Rows from block 3 of a small sound classifier, named by matrix and row number. Each number is 50 + 15 x the weight over its row's rms, rounded and kept within 0 to 99. All counts start at 0. After the name is the row's rms in percent of the matrix's.
After each channel's rows are labels from the 100 clips, of 14848, where the channel reaches its highest value: "strongest on" is what is common among them. Only what is clearly more common there than usual is listed. The data: chords played on synthesised instruments. In brackets: how many of the 100.
# conv: pointwise conv (model.blocks.3.conv.weight, 320x320x1), inputs 0-319

conv.164 106:43 37 20 82 45 59 27 54 35 71 95 76 31 47 50 63 49 55 32 72 37 47 47 53 80 61 45 51 44 58 37 49 65 31 42 14 47 59 55 48 39 44 71 61 32 46 47 62 54 53 60 58 58 65 37 40 40 52 74 70 59 66 58 87 70 35 51 17 41 37 43 56 53 59 40 15 38 79 45 68 56 49 37 39 48 39 57 32 53 07 32 59 74 59 46 30 50 49 48 25 64 63 71 51 94 69 46 47 39 60 52 32 45 61 29 20 41 24 54 41 53 60 44 65 38 65 29 75 50 40 75 67 71 51 34 43 39 50 66 46 52 58 41 38 68 53 70 61 39 66 33 53 45 59 58 59 41 28 16 45 46 59 31 42 32 62 80 65 44 69 51 54 43 68 63 61 40 87 76 83 61 38 55 49 58 51 62 74 35 38 52 38 32 47 58 56 66 35 41 49 44 45 49 56 48 66 25 41 62 39 41 54 38 37 40 43 59 43 55 28 47 39 68 48 30 48 60 65 36 89 37 46 54 46 37 61 56 53 59 41 09 54 36 56 58 39 64 59 71 41 53 52 64 36 68 42 43 41 78 32 66 44 27 41 41 42 36 56 51 36 56 43 39 56 28 36 43 42 51 41 41 14 56 65 48 52 26 45 36 27 44 68 71 38 64 33 67 45 65 44 28 61 53 46 73 31 56 32 39 64 38 17 61 63 48 50 32 26 32 50
strongest on: arpeggio (94); the note C# (61); playing: arpeggio up (54); root: C# (25)

conv.178 094:53 33 52 38 60 52 38 54 41 47 56 42 49 43 62 11 43 34 19 53 73 28 28 48 42 74 41 38 60 59 46 20 69 42 68 46 36 67 54 41 80 65 33 41 31 31 48 46 29 65 53 36 45 51 57 50 54 85 54 47 82 54 55 60 78 67 35 26 45 36 51 57 56 19 37 33 47 59 53 74 55 46 34 58 62 42 69 07 25 38 46 55 28 38 50 65 73 46 66 43 29 59 34 64 40 22 62 63 56 37 53 70 33 66 41 13 50 54 49 59 45 70 33 65 52 37 55 47 55 36 20 72 82 63 37 34 71 57 51 72 56 45 18 27 47 70 74 66 55 58 52 43 30 74 43 44 47 57 49 27 36 64 69 37 56 36 49 45 45 48 41 39 38 64 76 45 48 30 66 65 67 43 18 54 63 50 53 66 45 16 38 78 49 45 16 73 66 28 49 77 41 53 33 47 42 54 48 73 57 45 62 45 67 36 24 39 58 42 83 47 46 33 50 48 62 82 41 49 36 57 51 56 57 44 59 44 45 31 53 40 63 56 57 78 55 56 55 46 52 17 89 58 69 56 64 46 64 47 25 66 67 62 58 71 36 51 50 56 70 67 53 49 27 58 65 61 27 50 55 53 43 42 51 46 49 41 62 59 54 54 50 84 57 65 52 49 51 46 41 30 64 72 70 70 63 53 68 62 44 67 44 71 60 44 43 21 50 23 31 61
strongest on: arpeggio (75); organ-like (25)

conv.28 102:51 49 20 56 40 49 49 29 47 48 57 33 17 31 74 56 42 52 52 48 57 49 09 23 57 67 65 67 64 54 45 52 53 28 40 38 55 27 21 51 43 53 59 52 43 50 48 71 46 80 51 37 53 02 62 57 55 24 55 05 46 24 59 57 39 28 66 41 59 52 50 39 50 52 47 35 53 24 50 38 66 43 46 36 43 40 41 52 46 28 60 45 60 48 51 26 80 61 71 36 59 57 49 65 44 65 50 60 45 32 40 54 28 39 25 72 37 45 49 61 43 46 37 39 46 53 50 60 66 57 38 23 43 37 41 44 45 52 45 41 13 57 75 46 41 44 01 10 33 35 35 52 40 62 66 50 10 59 32 63 41 46 61 78 50 49 53 32 42 50 45 42 57 12 26 41 63 66 58 56 54 51 27 52 56 39 45 22 41 80 67 63 39 45 76 66 62 68 73 59 59 42 33 47 44 36 33 47 64 40 42 53 54 55 53 41 31 57 55 23 46 53 47 45 32 55 41 49 57 36 33 50 23 44 53 52 65 50 52 18 49 37 67 48 46 41 53 47 51 54 17 25 34 72 49 46 24 28 46 70 41 51 56 32 38 57 56 46 58 57 53 20 41 63 48 25 35 75 25 28 57 41 41 38 60 48 16 41 75 26 31 49 20 51 32 60 39 49 43 47 50 55 63 44 55 37 49 56 57 19 60 15 29 56 58 50 30 74 36 67
strongest on: the note G# (95); the note F# (71); dominant 9th (34); root: F# (27)

conv.14 083:54 35 27 52 60 40 36 41 50 55 72 43 30 65 50 58 67 69 53 53 60 71 35 39 64 53 25 61 55 88 15 55 38 52 63 24 58 65 50 53 55 50 51 55 60 36 26 50 54 56 20 72 70 45 45 44 60 32 20 54 41 57 56 22 61 44 42 50 46 25 45 70 57 64 48 47 63 60 48 61 71 51 38 35 94 26 46 68 30 73 77 49 45 49 34 26 61 71 56 26 55 51 49 52 76 53 79 28 55 56 28 18 31 48 54 63 27 55 34 53 63 56 40 36 37 44 55 63 76 41 31 52 50 76 48 44 73 57 50 40 44 50 36 42 41 42 50 54 47 60 51 47 52 41 35 44 45 47 63 54 55 67 57 85 46 54 56 52 28 53 48 62 43 57 49 86 62 57 53 26 77 37 34 57 52 36 61 51 55 63 62 50 46 27 63 71 51 52 56 30 46 65 82 26 45 47 51 56 46 33 48 44 55 63 74 66 26 69 44 57 67 65 51 33 38 69 46 47 50 39 28 34 54 66 25 56 48 37 68 57 57 32 48 34 43 65 56 45 67 44 64 66 73 34 23 51 71 42 60 58 35 28 20 09 54 55 28 52 43 53 55 25 35 36 66 58 44 84 09 35 58 28 27 51 58 57 31 38 56 52 39 10 58 40 37 53 47 56 33 74 40 47 57 30 18 55 60 80 68 40 48 65 47 96 63 33 48 45 39 51
strongest on: the note A# (100); arpeggio (89); playing: arpeggio up (63); clarinet-like (29)

conv.238 101:56 46 55 54 37 59 50 43 71 45 41 50 64 53 51 36 25 51 28 41 41 86 25 37 44 37 48 57 51 62 42 54 38 58 50 68 68 66 55 47 57 56 73 41 71 54 56 50 16 49 75 49 35 38 19 67 51 42 64 32 59 51 55 72 54 68 49 50 59 65 53 58 39 56 00 48 47 50 62 35 12 59 48 59 69 73 56 32 49 36 71 53 70 55 25 70 49 59 39 43 51 42 36 40 52 68 43 54 39 52 83 36 45 39 43 51 46 52 59 62 45 64 53 23 14 59 49 55 61 33 39 57 59 50 19 41 65 32 44 50 40 69 67 37 53 53 68 55 36 61 51 48 45 84 62 42 61 45 40 57 24 57 54 59 18 31 46 32 38 41 36 43 32 38 40 69 07 11 56 52 60 80 40 69 54 50 53 46 61 61 45 69 53 58 43 60 57 37 34 73 33 48 43 67 64 51 50 41 64 42 18 71 56 52 53 39 15 59 37 58 42 41 67 46 15 33 30 68 49 62 60 39 38 44 52 58 49 51 32 26 65 62 46 60 45 56 58 22 24 46 74 37 53 39 42 51 45 41 58 54 50 45 27 32 34 28 59 67 72 42 63 55 79 53 49 55 37 53 65 45 53 73 74 49 54 23 65 38 55 00 65 58 39 42 52 69 29 08 57 51 33 46 81 41 50 30 47 66 47 40 66 56 19 46 30 38 23 68 54 57
strongest on: arpeggio (85); the note D (80); playing: arpeggio up (54); root: D (38)

conv.99 087:56 52 45 44 56 18 51 22 48 52 64 36 46 57 51 55 51 68 53 42 48 42 70 46 42 74 83 50 52 99 26 46 27 71 65 18 46 59 53 58 51 47 51 70 36 34 42 61 56 51 21 57 49 46 50 67 59 40 25 54 56 58 49 45 66 53 52 62 57 56 63 62 42 64 49 44 43 52 42 52 48 56 52 31 99 53 36 56 46 33 73 49 71 60 34 61 42 84 62 22 49 56 58 51 77 61 62 52 33 60 38 13 39 67 44 73 44 77 11 62 48 54 44 51 49 51 47 84 90 50 35 54 56 67 34 58 52 53 63 24 35 55 44 41 53 60 60 61 50 66 54 40 50 60 60 64 58 51 62 55 26 50 42 77 49 72 61 55 26 53 43 36 75 60 63 99 40 51 59 23 76 39 59 57 74 56 71 47 42 57 64 60 77 17 53 65 67 41 58 40 41 57 82 42 46 61 57 44 45 34 41 48 47 38 55 44 53 70 44 48 65 55 40 48 48 55 67 58 35 70 39 30 42 60 40 49 58 52 51 53 54 33 55 44 66 46 33 54 59 52 62 42 57 48 41 45 63 29 31 49 67 38 42 76 58 58 26 53 54 45 50 32 49 33 53 40 47 85 24 48 74 28 42 71 52 55 51 43 49 38 40 10 45 50 56 53 72 38 35 86 66 37 32 57 43 57 56 37 43 28 40 62 51 92 51 43 58 19 29 44
strongest on: the note A# (100); arpeggio (96); clarinet-like (39); root: A# (35)

conv.126 079:51 48 47 38 59 81 67 54 58 59 55 59 32 76 60 47 59 34 64 39 53 46 14 51 33 62 56 39 59 35 37 50 64 54 09 27 47 52 54 61 07 38 51 52 43 75 28 49 52 51 65 65 56 50 57 38 58 59 12 56 34 55 51 77 59 75 66 63 45 45 26 63 49 35 61 41 56 61 50 38 60 45 22 50 38 21 48 44 64 47 33 17 64 57 43 61 49 50 65 37 38 28 65 51 50 41 47 73 35 56 41 57 54 20 53 62 14 63 54 52 59 45 37 47 68 50 41 36 41 56 42 56 51 58 69 40 65 49 28 36 37 71 43 38 40 51 49 56 66 39 45 45 50 42 48 79 44 58 41 52 39 86 31 27 52 59 64 40 60 60 31 60 40 57 68 45 62 64 60 69 08 54 44 44 63 58 17 42 56 69 33 60 61 87 71 48 38 71 59 61 43 69 63 48 56 29 49 48 40 39 63 52 68 49 59 60 27 50 55 40 66 56 49 44 60 61 50 52 58 47 26 99 66 66 62 64 55 59 57 46 44 63 57 53 60 76 52 51 49 68 60 53 00 54 40 38 43 43 55 39 51 44 21 17 42 35 48 44 42 54 50 63 50 05 56 40 65 41 42 47 41 43 55 56 43 54 59 99 38 49 21 52 57 42 55 61 51 51 23 59 64 49 59 59 17 37 34 42 36 32 27 24 36 45 54 33 24 36 53 57
strongest on: the note B (100); arpeggio (86); root: B (36)

conv.309 096:59 60 33 51 16 36 50 65 35 83 72 50 36 20 41 12 23 44 54 49 70 54 32 34 48 62 52 56 33 64 57 42 53 39 78 47 35 41 35 64 68 71 57 60 49 51 33 56 42 38 60 25 58 46 54 55 59 60 44 36 43 54 57 42 69 66 29 49 53 51 47 63 51 30 56 53 55 88 61 84 28 46 43 68 70 39 71 35 39 43 52 54 36 41 46 69 48 36 61 70 39 82 54 59 51 24 43 48 42 32 65 57 58 55 54 28 55 34 76 76 58 30 44 55 40 58 70 57 46 38 99 37 54 42 41 26 46 50 70 52 37 62 34 31 43 39 28 43 65 51 72 32 37 47 40 59 31 55 39 53 43 59 57 49 36 55 56 62 48 49 25 52 42 53 43 59 61 66 44 33 61 42 44 76 59 57 51 60 72 45 66 47 50 57 19 58 29 30 45 60 71 58 44 55 50 75 63 61 41 30 38 61 59 72 14 18 69 31 41 48 36 45 60 39 60 54 62 43 35 71 60 44 46 49 54 52 28 59 80 52 88 47 60 59 56 31 64 47 69 18 33 55 73 84 42 72 26 54 45 56 55 46 51 58 37 61 47 46 68 54 41 13 29 72 57 66 49 57 56 40 52 71 26 52 62 52 71 60 32 42 47 40 52 91 60 57 41 64 40 66 45 38 35 56 07 45 72 62 31 54 51 86 57 71 55 48 61 23 54 64
strongest on: arpeggio (99); playing: arpeggio up (68); root: D# (26)

conv.40 092:56 58 39 62 60 36 46 17 50 58 43 25 47 76 71 51 58 59 55 43 69 53 32 47 35 60 71 63 54 75 36 62 57 51 71 31 45 50 21 49 69 49 47 53 48 15 22 41 34 43 35 55 59 41 41 61 51 45 16 75 17 72 50 23 53 58 32 40 44 27 30 53 70 61 53 48 33 39 79 51 36 53 51 21 84 50 57 64 48 45 50 53 37 32 19 53 42 67 58 51 54 39 40 65 65 24 49 35 44 53 41 48 47 53 46 51 45 39 22 61 65 35 56 56 46 49 44 44 85 34 20 30 56 55 38 56 52 61 73 26 34 44 63 52 33 58 43 42 65 46 39 58 45 33 48 44 46 70 62 45 49 62 48 54 27 53 71 42 33 47 42 49 39 40 62 87 56 50 58 45 56 37 39 43 64 48 55 42 49 29 63 59 58 20 55 42 45 30 64 13 53 67 59 29 63 11 54 59 52 45 36 48 55 64 42 36 52 45 34 67 47 49 46 43 56 62 37 57 73 22 56 39 50 47 41 44 61 56 41 54 38 58 57 34 35 72 36 58 47 63 60 68 67 87 34 62 48 44 42 52 57 28 69 69 56 51 17 52 41 67 60 11 51 62 51 57 18 87 05 60 41 36 65 43 61 68 37 31 52 72 41 06 50 61 47 54 60 46 52 70 21 45 56 44 47 53 64 76 50 04 42 60 49 80 64 55 53 72 39 79
strongest on: the note A# (100); arpeggio (93); the note C# (78); root: A# (39)

conv.19 099:47 42 28 63 73 52 58 51 37 55 57 72 62 59 58 23 49 60 51 57 70 63 45 80 51 48 31 65 19 67 63 64 73 56 66 34 47 70 63 57 46 27 45 54 63 55 39 37 31 55 57 74 59 48 73 39 53 61 64 67 36 45 60 60 46 73 37 64 46 68 38 57 31 52 56 28 50 61 39 32 87 51 42 28 76 50 60 48 29 66 50 32 83 48 34 64 30 48 21 34 56 54 34 39 55 61 69 59 56 62 43 28 52 08 52 32 62 48 40 53 55 55 56 73 29 55 81 24 70 38 45 73 61 58 66 56 50 45 63 49 62 54 17 46 49 64 73 55 55 52 46 67 70 38 50 74 38 59 62 16 70 61 44 28 53 53 58 43 46 48 80 28 57 60 42 50 51 58 51 53 51 49 57 40 47 48 60 43 46 48 35 56 48 56 12 49 22 46 00 42 39 40 52 38 54 55 67 50 48 38 37 70 52 46 61 06 66 48 50 70 58 56 34 59 41 27 44 45 38 42 14 70 51 59 61 58 48 33 88 62 55 61 64 37 42 60 46 14 57 52 71 50 55 36 65 57 59 54 44 47 58 61 53 32 64 63 49 50 44 61 54 63 66 57 33 27 72 68 70 82 21 45 42 39 51 51 66 68 36 55 58 45 72 22 66 51 35 70 31 48 45 64 52 77 13 35 67 47 63 56 48 62 48 60 62 51 69 20 31 44
strongest on: the note B (67); the note F# (61); root: B (33); sus4 (32)

conv.266 110:46 45 68 41 66 36 38 72 72 28 39 28 34 48 68 64 53 18 56 70 60 54 46 69 37 47 16 67 36 53 53 38 19 54 52 99 53 57 25 31 33 49 38 49 61 61 33 65 40 66 40 43 52 54 44 47 43 68 36 03 45 62 36 44 47 43 61 58 25 57 48 48 52 62 63 54 49 43 47 61 43 60 53 44 40 43 34 51 44 59 35 13 45 43 99 42 83 34 63 66 43 53 62 45 25 50 37 46 49 67 71 31 49 60 49 51 46 44 41 59 23 47 44 44 55 48 46 54 27 44 31 23 56 41 38 49 46 64 31 60 53 52 63 70 62 46 33 55 45 48 80 42 23 34 43 57 77 50 54 57 25 70 96 46 47 86 50 39 37 31 58 27 45 43 54 47 45 57 92 31 44 61 51 55 41 46 36 43 72 60 14 54 46 33 51 39 46 49 80 64 46 44 32 69 48 38 52 65 60 27 25 45 41 57 57 59 15 52 39 54 45 45 57 32 49 44 54 33 63 64 59 46 50 63 86 51 56 42 24 65 61 52 26 50 52 52 46 62 40 53 40 62 39 38 21 39 44 73 37 54 67 49 42 55 57 47 60 48 67 50 55 42 57 34 75 45 54 58 23 52 61 70 42 55 37 60 52 20 57 91 62 58 43 71 28 50 34 72 32 23 38 56 45 36 56 39 47 34 59 36 50 49 51 26 48 50 50 80 72 55
strongest on: the note G# (59); playing: arpeggio up (53)

conv.33 093:54 37 39 57 67 56 50 76 24 62 44 30 61 15 33 48 51 65 57 45 53 28 39 41 53 33 54 42 58 65 28 54 57 53 24 47 45 38 49 45 21 57 53 52 58 34 13 46 52 34 69 31 56 47 51 40 52 49 00 48 57 50 54 10 61 86 38 45 45 09 44 74 41 58 48 43 56 36 26 45 58 37 54 42 64 21 68 55 56 57 50 34 60 59 47 38 52 57 62 42 44 52 72 41 50 63 42 62 49 62 29 70 52 54 47 57 08 62 40 37 60 39 36 64 56 50 41 72 35 53 37 34 51 53 51 55 40 55 43 12 73 52 61 65 42 46 43 21 62 31 37 65 50 46 28 49 69 47 41 51 56 42 44 38 54 65 82 66 39 66 50 38 35 61 61 52 60 34 61 27 34 40 37 45 41 48 39 49 38 56 31 41 49 78 48 68 42 51 60 25 57 53 72 47 71 44 39 46 41 38 41 54 39 65 85 52 42 31 78 61 35 60 46 37 54 49 44 60 72 50 60 86 49 48 35 62 20 64 40 52 69 18 60 29 57 53 78 39 63 51 41 59 62 27 30 51 66 53 37 40 35 45 21 38 44 45 55 54 42 62 23 43 43 15 53 54 23 51 27 30 44 36 49 72 38 50 26 82 50 49 44 50 56 54 70 46 46 50 28 59 44 38 39 89 76 36 51 55 39 26 06 44 74 68 56 41 35 29 38 62
strongest on: the note B (99); arpeggio (80); root: E (34); instrument: marimba-like (27)

conv.215 099:06 69 40 64 56 54 38 48 19 70 72 63 72 77 42 42 49 47 49 74 46 05 58 49 61 44 70 36 37 39 45 14 56 54 38 61 53 59 35 76 75 69 42 57 40 45 45 42 30 66 26 58 48 59 25 66 43 34 45 37 72 78 13 72 52 62 46 29 39 50 83 55 70 38 56 42 32 48 59 42 53 48 44 46 47 53 60 45 51 27 58 37 58 61 23 31 51 39 62 27 28 71 42 44 56 36 57 56 67 41 54 60 36 46 38 46 56 63 29 49 58 28 33 68 43 50 55 59 23 29 46 64 42 17 76 81 49 62 58 75 37 58 37 06 58 46 45 53 37 30 42 38 30 16 47 43 47 40 51 52 39 61 43 60 53 62 65 55 55 64 52 47 45 54 23 44 28 68 56 50 38 62 36 73 51 39 50 54 39 27 32 35 38 49 42 63 34 62 45 62 33 39 63 44 59 45 76 50 65 43 49 55 51 31 69 39 64 56 46 28 48 32 48 46 61 62 55 58 61 54 54 36 43 49 77 58 52 60 17 70 41 32 53 53 79 73 49 59 53 30 24 28 43 74 50 61 49 47 62 35 71 34 44 00 63 25 51 63 72 59 50 58 60 37 57 27 38 45 40 75 31 33 55 47 67 78 42 45 41 52 50 63 44 51 77 56 46 45 19 45 51 39 23 41 60 49 70 30 46 45 44 66 43 56 23 67 64 28 36 64
strongest on: the note C# (83); arpeggio (82); the note A (67); playing: arpeggio up (53)

conv.150 104:34 57 61 53 44 42 64 12 45 47 59 38 56 35 31 59 61 61 45 52 37 30 76 38 53 40 55 30 40 52 57 42 43 62 53 53 37 82 53 61 72 91 84 52 34 44 44 38 06 42 39 60 32 26 46 63 52 49 31 81 32 55 40 33 39 48 47 41 57 55 52 45 57 52 59 56 55 69 71 65 55 42 43 55 43 64 40 50 14 18 71 52 58 63 28 45 44 52 77 35 41 66 79 80 57 49 59 53 50 52 49 50 53 51 67 69 42 27 60 44 49 43 43 45 27 68 71 57 31 33 89 60 43 23 29 43 25 66 52 30 50 51 60 33 54 50 59 70 40 22 40 46 47 50 22 48 52 53 41 63 22 52 45 44 10 58 50 74 50 65 49 58 45 60 42 40 30 57 44 71 38 39 64 63 57 45 62 47 47 47 27 20 48 28 51 57 23 46 64 32 53 49 46 14 55 69 68 46 35 45 34 51 65 50 57 61 63 66 51 43 41 22 23 47 56 56 56 53 79 58 46 17 56 49 64 66 55 43 63 50 44 60 76 54 52 50 39 54 33 45 30 61 54 52 29 66 69 43 78 57 38 15 43 35 37 61 37 28 21 29 35 59 83 48 67 71 38 44 87 57 55 67 54 51 10 66 58 33 31 61 45 31 42 35 55 50 46 45 35 41 70 30 23 17 66 28 55 53 55 63 48 68 38 52 50 43 61 42 49 40
strongest on: the note C# (95); arpeggio (93); playing: arpeggio up (65); root: F# (32)

conv.253 105:68 47 41 59 56 47 76 51 32 31 21 56 24 60 41 59 36 18 57 48 54 56 54 49 56 50 35 54 62 48 44 32 55 54 36 46 50 33 47 48 53 51 42 32 23 69 47 37 36 68 56 24 51 27 61 48 60 46 45 25 56 24 60 44 41 53 66 49 43 64 36 53 57 67 64 48 43 65 54 36 25 38 59 35 40 48 77 50 05 28 43 48 34 30 85 80 65 54 23 78 69 60 44 33 38 35 71 44 54 36 52 59 44 25 36 40 45 75 67 59 27 46 27 59 37 64 37 57 59 38 32 65 71 81 07 32 32 63 70 59 49 52 53 72 58 42 54 45 53 41 67 47 39 54 49 43 33 62 32 57 39 50 64 37 38 87 70 54 52 52 53 47 47 43 51 50 40 50 68 42 56 24 00 63 43 62 56 46 68 71 57 39 65 63 51 55 40 36 24 53 40 55 26 71 63 60 31 32 63 52 31 79 42 43 50 45 58 34 43 32 34 62 36 44 35 55 35 47 76 99 56 47 63 69 77 60 21 33 68 42 34 47 55 58 57 45 64 23 50 47 52 41 57 73 42 34 39 35 54 58 42 39 49 43 52 40 80 44 60 45 41 60 55 52 45 38 17 39 65 32 74 43 37 54 66 33 57 50 36 41 42 83 44 59 40 54 31 54 31 39 52 45 19 37 48 55 58 53 57 69 24 46 50 58 32 65 62 59 79 78
strongest on: the note C# (72); root: C# (39)

conv.319 100:66 51 24 33 42 50 69 50 24 13 47 54 64 74 44 29 54 26 33 43 53 15 42 49 64 65 54 45 37 18 25 55 53 65 28 54 26 67 55 58 77 27 52 51 61 41 82 56 31 41 57 50 33 55 58 56 62 71 33 48 54 52 64 44 63 46 60 69 41 58 14 59 70 45 66 34 34 36 40 77 54 56 47 27 34 40 47 36 42 31 67 24 51 62 30 55 76 41 47 64 50 65 32 51 35 41 60 56 51 43 18 58 48 29 19 64 17 62 69 46 62 52 54 51 43 24 39 55 24 32 52 50 26 62 68 74 48 52 52 49 51 54 62 58 67 12 59 65 42 12 60 67 50 43 41 61 61 61 56 61 66 52 40 32 42 57 37 31 45 64 62 38 40 49 63 52 55 37 66 51 10 30 44 55 59 46 45 35 24 60 60 32 50 51 47 03 43 65 57 35 36 55 71 52 39 50 42 68 46 62 26 58 55 48 58 43 46 51 41 60 51 65 48 58 48 64 48 31 62 51 49 64 42 56 35 37 50 62 39 47 60 64 50 53 65 32 54 51 64 56 70 60 02 56 19 73 58 55 51 46 61 50 33 33 65 60 51 62 48 60 48 66 79 46 63 45 62 61 26 38 46 21 66 92 28 59 21 96 44 45 52 48 66 59 53 52 64 51 28 72 62 58 19 56 40 41 46 48 44 62 19 39 56 32 56 50 38 44 51 34
strongest on: the note B (100); the note D (79); arpeggio (79); root: B (53)

conv.280 094:60 56 49 44 41 57 47 23 43 63 30 44 46 35 61 98 26 36 46 50 55 28 23 38 46 51 57 52 60 72 46 47 26 53 47 31 61 28 35 37 45 43 58 41 38 80 37 66 74 43 61 73 32 36 63 54 46 35 34 58 48 61 58 36 54 63 54 49 49 24 71 47 37 48 44 47 50 63 52 39 42 52 68 07 62 45 69 62 41 53 62 58 51 64 37 56 63 45 41 51 52 31 36 55 36 41 22 61 71 47 36 69 51 23 34 57 50 63 59 49 64 44 38 42 82 54 45 11 36 42 23 50 77 51 68 37 59 23 52 32 36 78 83 53 41 50 28 37 83 56 46 58 31 27 54 29 45 67 68 80 71 53 76 48 28 59 46 68 56 36 60 35 59 35 27 42 70 32 37 46 43 48 32 33 06 62 60 30 67 64 51 41 39 74 50 38 65 69 65 64 52 01 38 35 44 52 45 39 38 59 52 55 26 58 59 78 49 70 41 63 46 57 57 33 55 05 56 51 47 59 38 51 54 44 30 69 62 64 48 51 38 54 58 63 73 45 31 36 25 52 42 34 64 48 45 47 45 46 46 57 59 45 46 85 23 58 60 61 51 45 47 45 24 33 42 55 61 51 54 58 61 67 55 33 51 82 30 69 46 57 39 60 20 46 42 60 66 65 53 72 56 41 56 76 19 57 44 67 60 54 26 76 39 62 58 67 55 41 38 38
strongest on: the note G# (96); arpeggio (81); the note B (76); root: E (30)

conv.47 098:57 55 78 72 29 37 45 76 70 45 53 21 31 38 30 68 47 60 63 60 86 44 49 36 75 56 07 41 23 44 46 52 42 54 67 43 36 18 36 56 76 63 44 58 33 42 35 55 67 18 28 43 57 59 50 48 40 49 41 52 30 39 66 30 59 37 46 39 14 47 36 76 31 59 19 35 74 54 28 46 55 50 41 42 44 40 63 35 61 52 60 64 59 51 23 72 56 53 37 43 64 35 35 70 29 38 48 48 36 63 33 16 38 36 46 63 47 57 59 50 62 49 70 31 59 28 46 24 70 31 57 43 61 51 47 56 46 40 61 50 37 55 51 56 69 16 64 55 61 46 44 57 40 56 41 42 85 48 57 56 19 44 64 52 44 43 43 45 40 27 60 47 11 38 24 30 69 40 56 60 66 61 41 42 41 54 41 62 58 46 31 38 45 38 49 39 68 55 80 27 39 46 59 60 32 37 46 25 49 50 34 27 21 49 42 33 31 45 55 77 23 78 28 60 56 32 52 03 36 80 39 36 35 43 37 21 57 61 36 12 55 62 48 34 47 36 55 37 32 42 49 32 51 61 32 40 36 56 49 52 72 38 31 58 64 36 51 61 64 48 45 51 56 48 69 61 51 54 38 33 74 19 50 50 46 44 45 44 70 55 38 44 40 63 60 54 41 22 57 59 53 26 69 47 34 55 66 49 69 35 17 46 55 52 40 32 53 56 69 67
strongest on: the note A# (65); root: E (25)

conv.187 104:63 54 58 34 54 79 27 58 23 62 46 47 26 41 56 49 56 51 43 52 64 56 71 70 16 64 69 46 58 61 49 63 60 36 27 37 33 59 66 28 19 35 77 53 55 35 66 68 68 59 42 43 47 24 48 48 46 46 26 27 59 50 59 26 72 53 71 41 78 45 45 62 44 52 49 27 34 79 34 33 59 39 31 12 42 59 77 43 30 21 56 58 39 18 37 66 27 46 35 58 63 46 43 23 46 59 50 58 52 50 59 75 29 24 70 51 35 55 54 45 44 65 97 61 33 85 62 45 29 58 69 64 54 52 14 33 62 48 56 36 35 61 54 52 51 50 43 53 67 30 64 53 18 44 61 54 39 49 72 68 42 53 34 65 49 54 69 55 44 47 47 55 23 57 58 35 51 62 55 29 49 88 25 39 43 65 58 42 42 62 61 56 28 34 73 61 68 61 40 58 56 63 40 67 37 48 57 52 65 37 41 56 53 44 50 62 65 46 46 44 66 43 39 22 32 43 38 40 52 57 55 60 34 49 69 54 66 84 39 43 19 56 56 34 45 43 64 50 59 46 42 49 44 10 54 45 24 51 34 45 42 64 63 55 37 85 62 43 57 62 51 59 86 55 31 35 46 70 79 39 71 30 21 52 50 62 69 60 60 48 36 88 53 30 57 54 56 51 51 52 50 57 47 38 39 46 47 37 56 55 33 20 58 63 64 23 32 56 50 27
strongest on: the note B (62); root: G (36); vibraphone-like (35)

conv.268 105:28 67 64 37 52 65 43 48 39 12 52 34 62 34 62 33 56 42 12 56 64 46 53 34 31 65 61 41 75 48 56 44 69 41 28 63 49 40 34 63 46 40 43 40 43 61 68 26 60 62 47 43 36 29 36 49 35 61 36 58 59 56 40 30 48 35 30 41 60 31 29 24 59 54 48 94 52 38 61 38 39 24 38 54 44 47 80 61 40 47 49 46 67 28 64 54 48 38 50 41 53 64 43 20 51 58 47 57 50 51 46 37 26 35 31 35 58 46 42 24 43 37 51 61 38 42 42 47 38 69 64 32 53 42 41 48 64 31 46 24 15 40 44 19 50 30 51 43 59 58 41 62 59 21 38 54 44 30 42 44 84 32 59 46 59 48 53 54 56 61 22 49 52 67 42 42 53 45 42 44 35 61 60 49 54 53 67 31 36 60 52 34 27 40 41 58 45 31 49 34 77 65 43 25 72 36 24 67 75 49 93 30 38 26 56 37 17 56 80 26 24 60 52 55 65 56 48 50 67 54 22 54 28 44 51 59 42 64 52 30 50 46 08 17 64 44 33 28 42 43 59 40 58 36 42 37 35 66 71 34 31 47 47 71 39 66 66 50 51 42 40 34 43 66 42 37 49 41 47 46 38 51 31 51 41 65 98 58 38 58 33 26 79 60 41 27 19 30 36 59 41 46 33 50 64 66 57 42 31 46 62 75 41 31 33 48 17 45 63 42
strongest on: arpeggio (92); playing: arpeggio down (71); the note G# (62)

conv.16 108:43 49 43 25 48 33 68 71 29 33 57 47 64 33 35 35 53 44 26 65 71 59 65 43 55 32 22 49 42 35 72 40 56 18 48 34 64 57 26 40 47 36 65 46 52 46 37 40 50 39 45 43 31 35 47 29 29 55 41 61 61 32 52 44 56 42 44 79 48 82 32 45 46 42 27 43 77 65 50 65 65 38 36 58 53 62 65 57 29 25 50 38 28 36 68 65 72 36 35 67 30 74 70 50 48 12 34 64 35 56 62 45 56 71 70 25 19 42 56 41 57 47 51 38 36 37 38 55 72 45 60 69 48 27 29 50 18 17 58 56 57 50 61 51 67 58 61 54 44 43 71 46 42 33 35 41 51 56 40 59 42 42 24 16 54 53 64 21 65 48 71 53 62 50 66 68 24 59 14 68 51 62 62 52 49 64 78 22 72 50 28 80 44 19 40 44 45 37 37 35 57 52 40 53 41 31 36 15 77 33 54 43 40 42 51 36 59 32 37 53 41 30 37 60 49 38 25 31 72 48 48 63 59 55 80 58 24 45 42 54 49 54 35 33 71 54 61 34 40 47 55 46 49 48 41 30 48 52 48 61 42 41 30 79 48 64 55 37 21 35 66 50 60 31 60 37 28 26 58 49 63 66 45 58 34 49 65 29 31 47 58 94 42 54 56 29 42 43 64 43 32 23 38 47 44 50 67 47 49 64 59 45 30 32 67 21 54 71 59 67
strongest on: arpeggio (78); the note E (61); playing: arpeggio up (53)